python train.py --gain_aug_db=10 --spec_augment=false --win_length=400 --tokenizer="word" --encoder_arch="squeezenet" --encoder_depths=[3, 6, 6] --fusion="cross_attention" --decoder_head_dim=32 --decoder_inner_norm=false --decoder_kv_group_size=2 --l1_shrink=0.03 --ema_decay=0.999
Rows from block 2 of the text decoder, named by matrix and row number. Each number is 500 + 50 x the weight over the matrix's rms, rounded and kept within 0 to 999. All counts start at 0. Numbers have three digits each.
# proj: attention output (decoder.blocks.2.attn.proj.weight, 256x256), inputs 128-255
proj.101:503497844499506499499502500514498496497499502501501506498498502501501501502498503672502497999496504495493502503496499501608502495490501501506508500508493501501506512500503496500496505499490491503495499498539500499502499502505500497502502511498504495505501500500495505503501502500499494499501496501505575500500501498505503500504502501517498503496503503495501475565505506506500500457500
proj.102:501499497502500500500503490500500501500501498501501503499501501500501500502499502889499501502502503499501500501499505504494413499498499500501503502503499500501501502501501499502000500501326502500500498501504501500500498501501501500500500500499501499500501501502500498501497499499498498501499499499502509500501501497501501501500500500499499501500500500501504502491502497500499498491500
proj.103:500500499502498496507500454505497501499502491499506495503502502499497498504501504504498499999500503498500504500499295500999740500499500506498499502496500503503505498495496502505524498507504501497495500502524503504501494506501502501500501505507500504501501498502492236501502502496500501510498491493504512508509501492504502507502500500504513505503500502501507487466502491500496499514510
proj.104:500499501500499500475501561500501501498502505500498501498497499500500500499500499479500500000499498498506501498500369500493499499501496502506499495502498497499500500497498501501503499500528499496495495501491505499503494505502502501502497497503502502500504502504610498500496497497500501504495494496500504502497502492507501501500501495498502500500501502501503427505502495499499501502503
proj.105:499499529499498508500501511499499499498500503499498499500500502498498500499501501498501502498500499499498498498497499503513501502500496500505501497497501496499501498502497499504504498505424502499502499500498500498499501500499500500499498500500499499499500501501496506501499499502499494500500501499500495501498499500499498501500499496500501501497500501500500599499500497498501500496499
proj.106:508499495498501489526499500186501493506499501504501499500503497501505510502494499490505504324500503503751499497492922500455507497497507500504507499499498504494503505509502498499481504501496500499492500499406499500502494502504498501508503501499502498504500503501498506501499500499501501503499499501498737499500499498500502497501502505503497498497502500502498476518499501501505501282506
proj.107:499501507499501503506497502498505499503502500499498497503497503500501503495500503270503504493497497500502501499502502498496502500497504500500498497498500499500502501501500498499842506504493496500498502496732497499499501497501498493503499498499501501502494495498488496494502498501509497497499498509488292495496507501498501493482515499503497500498509486494492813452492506500501517538497
proj.108:500504494497507502486502594500500498497501500497500500499498504496496501501501500480497499471499502499503502502500467499501499499499498503500499501501504501502499499501497502500884498500498503497500502502501500496499503499497499501499498501499498501499500500499520502501500498500501492499500500504504729499496499503498494498502498502502498498502500500499498497506497505499501499467499
proj.109:499499293505497499396494473478495500503501495500500500497503496505504495503499497499505504525496501500496503498499503499508452500501501505497500497502497503498510507494500499498489505508500497491499498499559495500502487514505496495501501505498497501500495494497495487503505504488505503503489500499498506494497503492513504496493501501501498497505498494494498499495502501502493505506498
proj.110:502501864498500496498509507508501499497499505504500502500499500504501502501497502493501502495503502500509500497499501503496502500500496501504503502501502500501499499499499500502945500500497503505499499496999502498499501498502501500501500496502502502498500503502404480498496498500498478500504498499497000503500500501498500500500501499499504501503500499504500999113497497499500499492500
proj.111:498500509496499505505503499502499500499503497496500496500501501501494495499506501522500504502501499500000495503500563505503472502503499499498500500499505499499502497501500495504498499502364502501499499500719501502507495504502501500504502501502494503503501504500494499508500504496503501503498500494499435506503507495504503504499499501500506497509499501511501496630512499502489501622509
proj.112:510500504500505488482507496500507499500500499500503499502500500499501505500495505502500500474510505500498500510496498508303523502499499502500500505501504501503497501503498498511510498500488511507503500501999502498502507492500502497499501498499501500501495495501513489496499498501495486497508504498508000505503498507491500507504496501494505502500497501495513547480495498494500489497497
proj.113:504497486502505497492498501499505497501498499500500500502497496503499504494498496479501501490500502499921500508495500503809914510501501501496500501502503495496501498504500489502501494502494500502501502488499495494501508495499490494505502500491502494502493495491517503492505501503504501495506499500488496499499499505492498496497502502499498502494499498498495487542490501498503503504495
proj.114:500501552500499501562498632495499500501499500499500498499500499501499501500502498490501500496498501498564500499501502498601492498498502500500498501499498503501500498499501501499513500501496499496499500502480500501501498501499500500500498503501500498501500500499577501501501501500500508502498499500502745501500500498500498501502501498502502498500501501502501147514502500502500500073503
proj.115:494500500498508506502494493503500499500505501489502496508499497494494501491506502499499498490498503498493500507504499494504558500497501511504491505497505503497496496500493504500490503496499497500503502499488499496500502500499500503500503498499497503501500502497499714502498500500498517503499500503501503497495502500500500498501500502500496494505502499498495501502503503501499502504501
proj.116:499500468500498500462498512500498500500500500500500500496499499501501501501505500292500501475500498502500499499499502499507632499501501499501500499499500500500499502500500503499497500501646499508504496505494502499501501498498502505500505499501496501500504504503513518501499502501496502499499500498503501501499504498501501500506500503498500497502500509503504499528502499501499497503499
proj.117:500497500502508503497504261502504494498498504501501507510500502497499502493499504939498500933503501500506496501502667503512494503499498499499501501502505500504497498501496500504497499500429503505502501511547501497498502497500499501497502499498500502498500499501495490501504499499498501505503500501503443501496499501497500500498500500499498503501503497502501506501501501501499504499497
proj.118:495502534495497502539497495755499504500498495498500499501498499497497497502503500616499500940498495503234494497501494497999621500509499498497499503500502494498496495499502502500506498498511500500500497499501502502497499501497501499498499497503501502497500501502484502496495499499496502506499502496498505502501494502501499502499494499497502500496495499502503310497498495500496497511505
proj.119:500501499500505493502504398339508499502496496500500500502497494497501505502489498495499504496502503500366497503493496504458487512502500499496499497498503496499497504504499491501494496509630502502499497503604502504503498500503500503501504502501502500498502505503462251506498502498498497504502500496502511498500502499500502496499502505501497501500499498500500435490501499503501500506500
proj.120:496499509498497499493500504511499502497502503499498500499497499498499502502501500514500498999500503496518500494496485501501503498501495505504501498501499498500499500498501500499100499501458500502503499498497502499500504499497501499502502494502496502502500501504500515498497498502501502498499502499498523501498501503501498501499502501496502497503502500500503505536497497500501500510498
proj.121:499499513495497504503497533439494501499500495498502495499501504497494499509504501471499498427496499498509499498505503494505511499500500501497497502496500500503499498496502502501532502498501495495497501501831498500503497505495498497501498504500501503501498501494500051503503501501505494502493500505501496497501493499501488497498502497507500497502500499499490509503502505499503505486504
proj.122:505498503502502499505505509499500501498504498499505499502499504492496500500500507502494491492507506500521501501493499506500505498501503501498502504502495497501497498505505501503494499493511504500502503501500501501497502500492502502501502496501501506500501500501498503499502495498503504500503503500500498503502497502498492502503500503496499500504499503503503474512498501496502500534501
proj.123:505497490500498488500503500504500501500500499511499514493498500501508504504488498495499505504503509500497494501490400506248505503504500502492503500507495495500499502506505490501499497504510500499504501492512503497498503498501499506497498500502497503496503508485478487503500497499498478505498504494498662504494498502499503502506496498496501498502497503506503478464501494498499495494501
proj.124:504499510501499495498503419499499503498499499504501502498502502502502498511495502468500498510503502501524500499499497501494501498499501500500500500501497503500502501500507499499464500500515500501499499500389499502498498501501499500499497502499502492501501501500505499501501501502500502501500498501501507498501498498501501499500499498503499502494499501499499497498500501500501501441500
proj.125:500499490504501500501501508501500502500503501497499501499500499500500498499501497504500498507497500501499501499500495498504494499502502501501498501497497499496498498500503501498499500495559497499500499498493502501501497501503501502501498499502499500500501503500500530504498499502500496500499499500499499500500501497500502500502500499502500499501500502499500497515504500500503501503500
proj.126:497498308497504504500498477501504499500497500499498501501500501501496498499500499498499496528497498499500499503505511499500496503500500498500500500500503501500497496497498499499463497497494496502499502507481498506498501501498498498499497507500507497499498498501502506496505506501497454505501501501506417500506497503502496500497493498504501504497497495499500509507494502501502496505503
proj.127:501500498501500500506499467499500501501500499500500501499501500501501499501499499653500501500500501499500501499501506499496494498499500501500500500500499501501501501498500501499328503499355499500499500500501500499500500500501500499500500500499500499500500498501553500500501500501500505498499499500500507500500500499501500501499500499501500501499500500499501510497500500500501500499499
proj.128:505495501502494497500503308801502500497503508511495502491502503518501499495495501425507525999507505498501499498499401503484494504500498502503501497502499501502506500502489499501492502512467502489497502482502491500512504496504488496511497503497502501500498497492495503502503497497516502494493497502487500497501505505493502493498509495501502501501500498497491416521501500493498511467497
proj.129:499500504501500501685497486494498500500500501500501499501502499499500497498502499515501499668499499501481500499501465498000015499500500499499498501499502502500499498497500502500502501498500499497497501502504501501500494506502501502498501500501499501497502501500498496503500499495501525502498500502500504500501499497503497500501500500500500499501499502501499500499503500500498502510502
proj.130:501499505502491505525501504501497500499501499501498503496506507504502496500502497500500504377499501505505502487500503499503506500501502503499503494502498504503506507495501501497501506503495502498500502498495496494503501505501497497503498497497494502504498500499505503503502500503504526498497497497499496495492514497505508498495510498499497493502508500503500525498508505501494504506500
proj.131:499500489500501492317496491510505502505499500501501500505500494502501499499493501501499509501505500501507499501494498500484523503499502498505502501499505502498501505501491497501506500511501506492498500502556498500502496501503499501499499505500500501499501497499496000500503499496500370501498499500501501498501502494503502498505500501503500500506502503499500492508502501500496502522502
proj.132:499501502502500492503505503689499501500500502502498503495497498505502500503496499352503497515503498502843501496498516502526497497499502502500499499499494501499506499498502501495504505497523499499502501502503499503496501498499500498498501499499500501500499497501491507496503500501500503503499497496501503508515499498501501509501499501500506502503500501502507492506497500499497500496503
proj.133:500499506499502497766502501504503502500500501503498503500497497504501501499498499494497501491499502498540500503497495502521505505502498501502504496503498497501501501501497498502503495501499500500504502497499495498503504500499497495504504499496498500503495498497504483498501500503501504496499502498496492497499506500503500495495507505497496499501507495501499506497501497502501504513497
proj.134:497504508493505502532501500494505503501498501499500496502494497492493503497500506499496499507498495508000488510500503501503497507505505494501500499499501485494494499506498499504490494502499496502500498501499502501501504496500502506499501498502500500501506500500499504503503498501496499497501502498502618503501499505495499502506498501498502498499500502501501484513503502497503494502498
proj.135:499500500500502500498498502493503499503499505498496502499495494501502500495500499885500500499499501499584501501501499500629501500497498502502498498503500499499499500499498502501542499497506500501501500495498500500499501500501500500499500497500499503499500501501504999501499498501503531500502502500494498499500500501502500498498502501499494499503501498501498595497500500498500504538499
proj.136:500496487499506497496498500506511497509499508497495502505489485503506502489484498489505505509500504493497503507493500498508510506502509497503506495507499487484503510503498488502495508507502504504508496480531500504501509496503499499499505494499497501497499500498483517499491501500501501496502498494487509497501506504497512494500500506494497500501495500496499503779500491501492497493496
proj.137:505501488499501503500500536498493498500499494495509500497503510494499502512504500509498498499495507497505501500501589503528504495497501503497501504501497503506496502503505501503494500504536500496498501503493497502502496501501498501501498507499503495501501499498498505501502501501500483503498499502503499496499501497501499497502501501507498500497502501497498481551501503501500501490501
proj.138:496503808500500501506499780502500499502498503501498497500499499500499502497500499450501501278500499499476501503501484500494941500500500500503500500501501499500500499501497499502500499500513501503499499499047498499497504493500501496500499498498505497498498498499999505496500496502499511493504500499500999499500497502495500501497499500498499502497499499498500174590495499498502498208496
proj.139:501499359503495498499498482499498499500502500498509500500501498498499503503503498511498497508502498501498499494496505496488491497500502501498496506499498500497499497500501505497431500497000502502504500497507502497502500501503501505502503500504493499504503500498487512501502506497501503500499504495494350504498501500500504503507499501499506494498498503502499494568502496501499501505501
proj.140:504495405501499498417499500901499497498502501499499504501503504502501499499499502467502502745501500496535502486499588494495495496502499503499497498497498504504503500493501506497492502500495498496501504497507493497501496504501494497503501504495498500504497498493386587503505505500502496502494501504494497494495503498502498494495507500503493498500506497499494494514501504504503504519499
proj.141:498500501497509498502498505498507499503500507491498495511494495494498506488500499499500506582500498504516495513494496502540509512505508501499495500494508492492494497516491498502502495506770501513507501497508492504503508495501490497505529497493498497508493501498488492494499502499501483490507505498497492495500504508496509494495504511494497499497507492500501499513497498506498498501489
proj.142:499503509499502499503501509494502504501499500501498498499500500501502501499501501492500501496501499504503498501500000499445481502504501498498501497498501501498500501501500499501494502500490501502495497500525503503502496501502504500500500500503502501501501501503492495500499503497500999499502497498499508502502502499500500501502501499502500502499500502500500501495500501501499499170501
proj.143:497500492499501502487494463340501494500499495495499498501499497497498499499498499652500502505495499499493500509498509499999567502493499503500494500509502497500497501500497502503354500502505496502499502492462498500503503498499496497505499498498500502502500502498512441499500501499504498498503505502492500498504500507497497497498499502495500501502498497502500500330499500500503499502495
proj.144:500506478495504500259501508493502500501499499499502497503499499500498506500499500486498499478503497503504498501496493500500500507502505496503504501499504496494502502502497498497362501501495507503504501499498496500498504498503496497501506498498502498502495496499503513500499502501498498499504500500500493498503499502499505498500501505499500502500501498496501506505498499503499499336501
proj.145:500498520502497499502501670498497498500500499500501500498503502500502499501500498439501501322500501498507503497500489499504543495496501501500499501498500504501500502498501502499488505500586500505503501502495501497499499499498501501500502500500498499500502500501509499500501502501499999502501501500501579500507500498501499500501500501502498499497500501498499505496501501502500500000502
proj.146:497501443499499503502495536511499499501498502499501498500499499501498498500504498518497498461498496502496497501501501499524516503503499499504501500500503496498498497499496502499491496498503500504500502498492501500502501500499498500500502501500499500501499500498503503497502500496501504499501498500500000500498503500501501498501501502500500496501502500503499504504498502500495501515497
proj.147:503498482501499499308500555577498496498498503502502501498503502501502502508499501491499500506500507497526500500499513504502499497496492500502501502502499503506500503501502501510505500503501501501505499502500504497500504499502500504502503499502499498501502499499496500499500501501496501499501498506504502504500501501500500504508501501499504499500501506499505498500499500499500498504495
proj.148:504492511502503503504499032368502498495501498498503501506503504495494500498497502502497499509498501495000500504502508500999489502498499501501498504504505501502496499502498499503503497501505500505500503503802503502497502497498501500496498503502501496496503501497499500498504500503493492503506500502503420503500497502497500501501496499499501500499498503501497523496499502499501494570503
proj.149:500502486498501500504501497495503498498497500500495501499499502502504499497498503492504505494503500501527501500500506502499509501498499499500500494501498500502502504500497499504479501507501504502502499496506501498501501500504500499502499499497502498503500498503490496501496503499500496501500502500498507500494503501501503501502506500499495498499504502498502500370502499501498501481500
proj.150:499501505481495497497505397677509505501503497500492499498479495501500501501495502500495504552504497505498489500498506507514500513506499506501498491499499492494501500500497495501447499504452506498500477493484508507502498502506504499496501495507507504498500507506481529507485500496504506504499499484493498503504505499503512502499503504494504506506501500507505468507506488505495504537500
proj.151:502499508501498500484502545552500500495503503498501498500505509503501496496502500504500500482502500505515501498497158504507489501499499502504501502499499504498502500504500498501890498502502501499500499500483499501499500499498499494507502501497503495501497500503509497497498500503500516498498496501498434497499501497506501498496505500505493502494503497498502503505499503502499502503495
proj.152:497502499497498498482503350392504502502498498504497501497496497500500503501496500505496502499501498501500500497501494498508503500498502499498501499500493497499500499501502500496503498500500497502498499500504501499503501499500502500501503501504501501499502500500493498496500499496500499499505497498498502505499506502496502505501500504495504502502498501500501502478493497499494500507497
proj.153:500501500500501502526500499465500500499499501499500500501498500501501498500503501768500499632500500500504500501501495501506499499503497500501496499499501499502499499498499504502499497499501500497496492504492501504494492502502503501494499500504503499494502498504498504498498498497498503504498498496502500501502499494501503501501498501501503500500498503499501501500497498500499497432503
proj.154:503498500498495497596504786503499501499503498501500505496502502498501500505498502491500497469501505497484499498493440504028521501503498504498500500507499499502498501501504495503452498499620502496496499498498500498503496506505499501502499501500500501501500503499497546504499501498503275501491494500499499498497503491507508498500501498501500499502498500500499513512505499499497504491501
proj.155:505496501501505497502502441507501500500501502500501502501500499499502501498500501497499500501503503499494498503498497501502514503501503502498499501501500504498498503500500499503493499500512500508502495496503500502503504495502498502501506491500502501497501503504502449501492499500494500502500502500501505498502500503498500498497501505496499501502501498500501500458500497499500498501503
proj.156:499498504501499501000499289433491489502501501496507500501504501495499497505505499600501496510501500501702509499498510500497494495493504500500498502499498506499499502497503501496525504497500501504512509500445497498492511493486499501498502499496495501498499497495499518498509497506500501498506508506500491500501496507496493500500499502501499499499500499500498398516499504500501501501500
proj.157:499502491504497497495499502534498501505500501499502501497504495500499496505500497498499499502498499498509503500500493497513520498499502499500498503503498506498502498497503501499504499500525497499500499504493502507494499501498504505494497502505499491494505497503515495493501499498499506505500500496502497504509495496503498503506499497502508498496499506501501491506499501501499497500510
proj.158:504499499500500499581503490493502499508500504502495502500501493504503508499499498416507504401503503502500501500501519502468497500500502500498501496499497501501501501508502501502351502502506502498500498499520498496504499501505498501502498499499500502500501504501346572513501500500505298498497499503498519498498505499501504496499503499502497499502503501501498492493507505499498506475502
proj.159:503501506498500497501501495497500510498499501504498501499496501500505499501497504494500500501503502502505498501498497500499495500503500498498500500497502496501500502500501499502496499499497502507504505500205502495497508494494500501500501499501496502501499498497492514495506499506500489500505502501498514504500499507494498504501499500499502498502500499499499496499495503502502501481497
proj.160:499500587500495493513501505501498502502501501506498501496498495504506503503498501485500503361499500499505502494495502500478497498501499503502504495501498499498502505501502497498506501500492499498496498497509497499503497506503501497504502493500499499502500503500467533503497501497505505497496496494494504507499503499502504502495504496492500502496500503501499468516502493497498507626495
proj.161:500500924501500500999501502195501499499501503501499500500500501500500501496499500586500500497501500499000501500501142501511498500497500501502501499501498501500501501501498498500511501502504500502500503498490500497503501499499500499504500499500499501502499502500552214501500499501504999498500502501499656499498502502500499499500503500498499498501501499501499354502501500499503504494499
proj.162:500500506499504502435496500546499500499503496491501497507499500495499498492503500506501496549499501499497500503500506498507500498501500502492496502499502499500496498499499504501716498497499500497500498503680503501496501501499504503497502496505498502497500501499471439501496496500497506500498498497504501505501497499500502506506496503497508500502499503501503501497499495498499497501500
proj.163:497502502501500505502500771500500500496503500494502494506502503495501496493508502498496501503500499502510498505500183505502504503501494500502499504497505497502492500506495502504676490499523502504507500503493501497499502494496501504503517500502492505502499502499526480499500498505494503502502506500501491500498498503494495500503498509502499489504498499502497510496501501500504494517500
proj.164:500500505500503501492504509499504492499499516506499503502497499500502503495498501000502508182502498502508498500503571499474496501497500498503502498502501499498500497501497501497714504498497498496500502501487490499502500501501494497502500501498503502502496496497505502499500500497502499501497501504501475492499502502501501493494501501503495502500501494494496502510499503501499502759500
proj.165:502497509503499500498494505504498496498503503498502499500511503497499499499503497508499496414496504497529502498500500498503506500497499500503499502497503508502500503496501499496720511497497499502503500512487500502498502499485499503497498504503498500501500500500502496501505499500501491501504506501510451500508497501500490500493498497519502498495503495497499511501495505503502496490513
proj.166:500496500505498502498499498490497499499501498498502500501501503500501497502501500495499498498499498501000500499500499498498496499501500498497500500501500500501500500498500500498476500500509497499497501499486501501501497502500499502501502501500499500499499501495540506499502498500500496501498498500500504502500497498500500501502497498501501498498496502502497501503498500498502499497504
proj.167:497502501499503501510501539484504503500500502499500498503498499498498502496500501469497500395500499500524499504499435501495503504502501500500500498500501500499499499501496498501502499501503500500501502502999500501498501500497500499497501502501501499500497496499502490496501501499502502498501501501500044501501499502499497501497499501501502501499502495497499718518495499501501501572501
proj.168:494509494496504502502496511493500500509496496495504491502501497500492504505503496503500497488497491505491501504503509492637999498496511492501497503496500506494502499503502505494508503499445498500501505502513497500496500500500497499498501504496500500498500498499497495501507501501500498502501502500501425497499498503498498497498499502500497502497500496499497505520500502500504496999501
proj.169:502502498500498502501500514501493500499503496498504497498504500497498500504501497478501496000498500500498503498501499501350516496494499500498500505503498502504497500500507499499000497499726497496495500501492503501496497501500504501500490503503509496497504506500491999502501495500503500501498493501505231501501498497502501503503499496502503505496498508501500509419501501495497500498500
proj.170:501500497503501503503498498496495503501502499498506499499501501499498499503503503619496495611498499501499503503504509501522502499505501502504499499499500498498501500503498500502525498499505499497498496501463498502498494503502500497499503500497502501500498498500532514499494500500502544501498498497504494501503498497501502502498500501500500502500499499499501499504499494501500499502502
proj.171:502498514499502500497500501499500501499500496499501502502499499495502496499499503498501497501500499505527494501495731500515503503501503497499502499502500492495498503505498500501506502499508501502502501501503499501499504499500498501498501500499500501500500499500499491498500501500500503500504505503504518497503497508498500498502495506500498499501499500496501499469498502502500499258501
proj.172:498496474506500500295498503692498499502502496499500502496502501504500497501502497488501497522498500497502503502499507500535509500500501500499500499502498502501504498497500502503494500497501501498498499494502501503501499503503499498503498503500505500500499500497497493498496501499503502502500497501497492500502504500503504500499502499501500505501499498500499509483499496498500502501502
proj.173:502497540502498501192499500546499499501502500499499500499501501502500496501500500880502501694499500498230502498502753501507499499499499502499498501500500505502500500497501500500510501502498500499496498503412501499501498502501501500499498500501501501499502502502500502501500499497502499498501499496501494500498503499503503499499501500501501501501500501501501499502501500503497503596501
proj.174:500498490502495502511499519375496497498503499500501505496500500496500501503500499592500499455499499498533500497503520499526494498500496505498496501502498501503489498501501503500508499500459499493500501498499499497501498501497501502499498498500495504498501500497495497502502495500502499499493501500496491498496502498500493501500502499497500497503500499502500422534503500498501503500499
proj.175:504500504498495500494499514492498502497499501498506497505502505498500494498511504513498497504503494501509498500508499494503503497503499498501494500493503502501499497494495513505489501494500498502504501502476504501497505497494504498496500502504499503498496497499506514495502504503502541502500502501502490506503492504499494507498498501504506501498501496499500503496496503506503501503500
proj.176:503501529499496499518501500468496500500500499501500500497503500501500501502501500479501499362501502501451497498497497501512512500503498500501501499500501498500501501501499501501490500500518502501499498502490503500502496503503501500499501502501501499503501506501513494503500504498498499502500500500501644500498501497503502500500500500500501500499502500502501000497503501503499499490502
proj.177:501500497497498497495498504822498500499501497498500502504498500500501500501501501500500501477498501499504498498503501498504519500501496500500500499501511498501498500499502498502559499502718498501501496501487503499498499498501503501499496501502498492500501501499540502501498501499498498499502501497504496502497501498498502505502500496500499499499499503501503510498505499500501496502498
proj.178:502489490504496496460503503497503496497503501498502506499501502501501499502497501379499505325504501496497497496497484504499504500498489506505495502502498498506498501499502499506384497503530499506506505491438495497502505495499495500504505497486499500501498501501500535505502500504503496494508503503495496492494505502500501489500514509501480499500510497499498530495503503506503502508493
proj.179:500502683499501501999495450098499500502498499500498499501501498503504498499501500655504500589498500502483499500500463500502501500500501499499499498499501500500501500500498501502476501500486500499495500502496500500500495502502500500500500501500500501500501498501499493502501499499500510499499496499501499500500502498501501500500501501500500501501501501500501502490501499500499500500499
proj.180:501501500501499498496496501542498499510500499502497501496501491504503500505499497999502503511498500501577500497501504499505501496498503498498503498501495502499500499499508500499626501502493500499500498498392497498502500502503496500502501501498497497503500499498684503502501503499501516499501498502495504496499504498501504495499505503503497496500505500500494502501500501505498505502498
proj.181:500499499502497502501499499458498493498503502499497502499503501502501499501500498500512503494496502498562502496501506499150464498496497506502499498500501504505501501498498502500500504499492500504505504496507493494501505500500495497502501500495498502501497496497491513501503502500501509497501502504499506498496502503501499499496503501499498497507503498501498499494504501502499502497498
proj.182:499499457502502503493499503499503498502498502500497502498501496504500498495501499171504504493501496501497501505500496496038488504501502498502499492503499499490503499502496500499501499502492499496502507481500495498505502505504492493509506500494499501502494496494505502498501496499507503498498503502486505497497503502501504496496505507496498500500502496500498499501499497498500502534499
proj.183:498499906500502503504498503516503496497501503495499500511498502498498497487500504590501498540497496501556500502504507500534617504496499503505500499502503498499499500499489501502507501501501502501504506497792495495497510494497496495500506499496496501503497495496493467494501498502501505497503508506499499497495488517490493498496498501497497499500499496494499502495491500498502497505497
proj.184:502497580501501496490499407504503501496502503501500503501501501501502499495499501493500502509501502499355500505497500499506504506500497499504502502501507499500504504503494497503499498505557503500503502499494498497503498502499497502506502500499496501504499501499501271499502501499501468501498501502500506499500502493507499497505503502501500496503504501503501482506505503505499502408505
proj.185:501499540501497501675499493486498497501499499500501498500502503500499497502502498499502499502503500500498501501503497497491495498499502500495495505498499501501498498498503504498530499496505502500501501500498500502498499499499501499500500499501503501500500498505724450497500499503500498502502503500500737499502495501497499501499499500497500500500499499497503499499498500500504499481502
proj.186:505498458499496505506499496374499493500500499505496500499504508505504495497500501512503505415499506500495499505507518501496496500493499504501503499498502504510502504499494502501480503503214501492492498503492498496509492508503498496505500502498501502506498500505502499503502505497503503497492493497499493496497507493506501493494508501501497503503509498499504506437502500503500503417500
proj.187:499501508502500502506501497499499501497502501501498500502499499499500500495502503531498500500500499504507499502499505504497498500501498501504502499500501496497498502502495498500507502499502501499504499503288500501500498503498501498499502501500497499502497499501535505499499503499498486503500501496504484503503500497503498505500497501499504502500500501504509504494502496501500498494503
proj.188:499500498501496503340497495504496495501498505503501502496503499502504500502500495504507498503497497505498499496503448486493000498500506498501500499497498502497501503502501500493495504501499497504504499497492503498498504497497502502502501503502497498500501501498999497499499503501499449501502504503497498500496500505497495500500504502499500494499502499501497502493501500504501502319499
proj.189:504494483502510497509504729502501500497499500498503508511501500499502498496499505494500498477507505496496502505495496502498524503499499500501500503502504501500504501498498496505488501499558505498501502501500495497501500502501495498500499500493500500501499499501499506499500501501497497500498499505502506498497500503498501498506498499498495499499499505497502503488501500497498496498495
proj.190:497503494494508507484497503504504498501498499498500497508502500491497502494502503488500499346498499502498498506507466497326512502494506495500500501503499508500494501503496501499503498499505497503505502498508499499502505496493498500502507496499494501503501502499500475501503501507498498494504508508499545493496501506495495492500500506497494495500501501499498499469503513498509498484496
proj.191:502497499504501496449501498503500499499504502502501504502502499502504501498497498501501500501502500498509506502497507501497478501500499504505502500504503501500503502499498498499495502498496505503506513502486487498496504497496494496498502499493498497500494492500500516497507501504499509498504501502500458493499501497502500493498500504499495501500500497499503731519498498502499501509500
proj.192:503501505498502504478501477668498500500500498498504497500503503499499499500504504503500498504500503498890502503503498502523503500498498502501499501499501505504501500498498502506496500501487505498499502502494495498503496506502494494503502509494500498507497496498498499502505506498501493505498499502503500496500504494506499496494502502505497501501504498498500495495502503502495502387505
proj.193:500501497498498498211500522816501502499500500502495498498500499503499500499498500498500501501499500501505498498498508500498503500501499500503503497500498499499501499500499499500502500500501499500497498501616505501500499500501505502500498500503502499501502504502494502501499499499502495499498497498501509503501502496502500502501500498499504500501500502503502499500503499500497502497499
proj.194:495502498497500502486496511498501502501500501498501497508500497498501501495502499461499500493499489504516498499504498492532508499501505500497494503494505501498496497499500503495624499494505491501501498499391502501499504499498504499499502497503502498499500500502833394498498499501499500495502503502496942500500500506499498501499501504498499501500501499497501000501497499501504500497497
proj.195:500501501503494499502498548506497495499498504500501499497506499503498497499501493467500503482498498501486502503500505497523507501499502497502501502501500500490504501502495499493502504504508498500498497499497504501498502496497505504498493504505501498500505505501491498498501497501500498505505499495500436508502498501497499504504499495502506500500498504507501541484499499496502498492505
proj.196:498499500504497499488503496000498498502499501507500503496501500506500500503497496503504503224503505498504500498492485506886500504495501500509508496503499501501517505497500495496514506505501503499499499496499499500502500503503498499501498503500501499500499501498729497502501505497504499500498497496496501502505503497503506501498503496502504506500500499504502504497501494500499508499498
proj.197:498500195499500502493500495613500505497498497500499498500499499498496499503500501499497497594501499501682499495501511502495502499505498500499500500499494497502500496495505500501500497496502500499499498508505503502499497500501504502494497503506502501496502498503496487500499499498495492505501495497507217503505499497502503504501496498505506505497500501496503513496493499500495497503505
proj.198:499500496499500503501501504503497501497501498499503500502502505497496499499504503586497498662500499502544497501501518503535497500501499501501499502496501502502497496500499505504500497500499501500503502498489496502500498501500498497506500502498500500503498501498499517500504503500506501503497501503498496501502503498500499501498503499502500501503502499503498497510501503500500502496501
proj.199:502496496502499504497499526492497499493504500497500502498501506500500496501506499490499498487497502493520510498510521499512498486498494508498494505504496511511502502494503507499767500494759497497493501504503501499500495502502502499499491503500502500499502503500503342503502500502499231500496492499504475502503503490508505503498499494505498505500499499502501498510504499503501498506501
proj.200:500502523502499504521497489425481493502503497493507498497504502498502499508516501489504498500496501500494500500503678501533471492499498502488494508500500501506493498498517504505429497497488500497499501501502502499500497502501502500500500499500498502499501502500500494498501503496501500500497500503499510499499496495502499500503498501501500494501498501497493476503496505505497509340502
proj.201:510492502504499500498503499501495497494508499501503509498507507498503493504500503498503498497506508495478500501497499509500499501501496504503508499508500501502500505502502492503468502502499510501496497499503502502501496501501503501504500499502500501500504502503494499499497506498502495503500497496501498504500503491506504502500504500500502499501502502502503645498500499504496501490503
proj.202:503502504500497497495501497495499495501500500504501501498503502502504503505498498498505503501504501502180501501501502501493489499495500501499501503502500504503498502501502500501518504500505502502501502501492499500499501498501499500499499502499500498500501497501511033499502501498501505498501501503503507498500498502498500498499499501501499500499500499498500499495501503502499500503499
proj.203:500508552495489496509503420497502507504492507518481504493499496511509500501494492478519503504505498501501502500503504500500504499503502501505499498501500504499506511497498500497505508502496500498498507493513496495501500499507497491500493500495508503498492500496499000501502495496505490500498499507496554495496499500499504498491498495501495505500499495498496479493501503497498504482496
proj.204:508496500503501494489506497501502504493506505502500507502496500501502500494494505468500501491508500498488503499505499500496419498501495509500495503500506498501497493493499504503498500495479501497496496502497503500499495502504502505494497495505501505492506500503507492503496493493501503502499495492503507508500500491506503507508496500493510498510491511505507501485506493495490502455503
proj.205:500505496487500481500496506506510510503492498504497498499486493502501504500496501470498500494500503501730497499489696500503620503503501498498501503498500495497500501502501500500486499498668501501501496503503504503500500499498504506498500498507499501500505503503499505501500498500496505498500501496501508505505498499499499504509496500504507498499500505502497501535499501499499498518504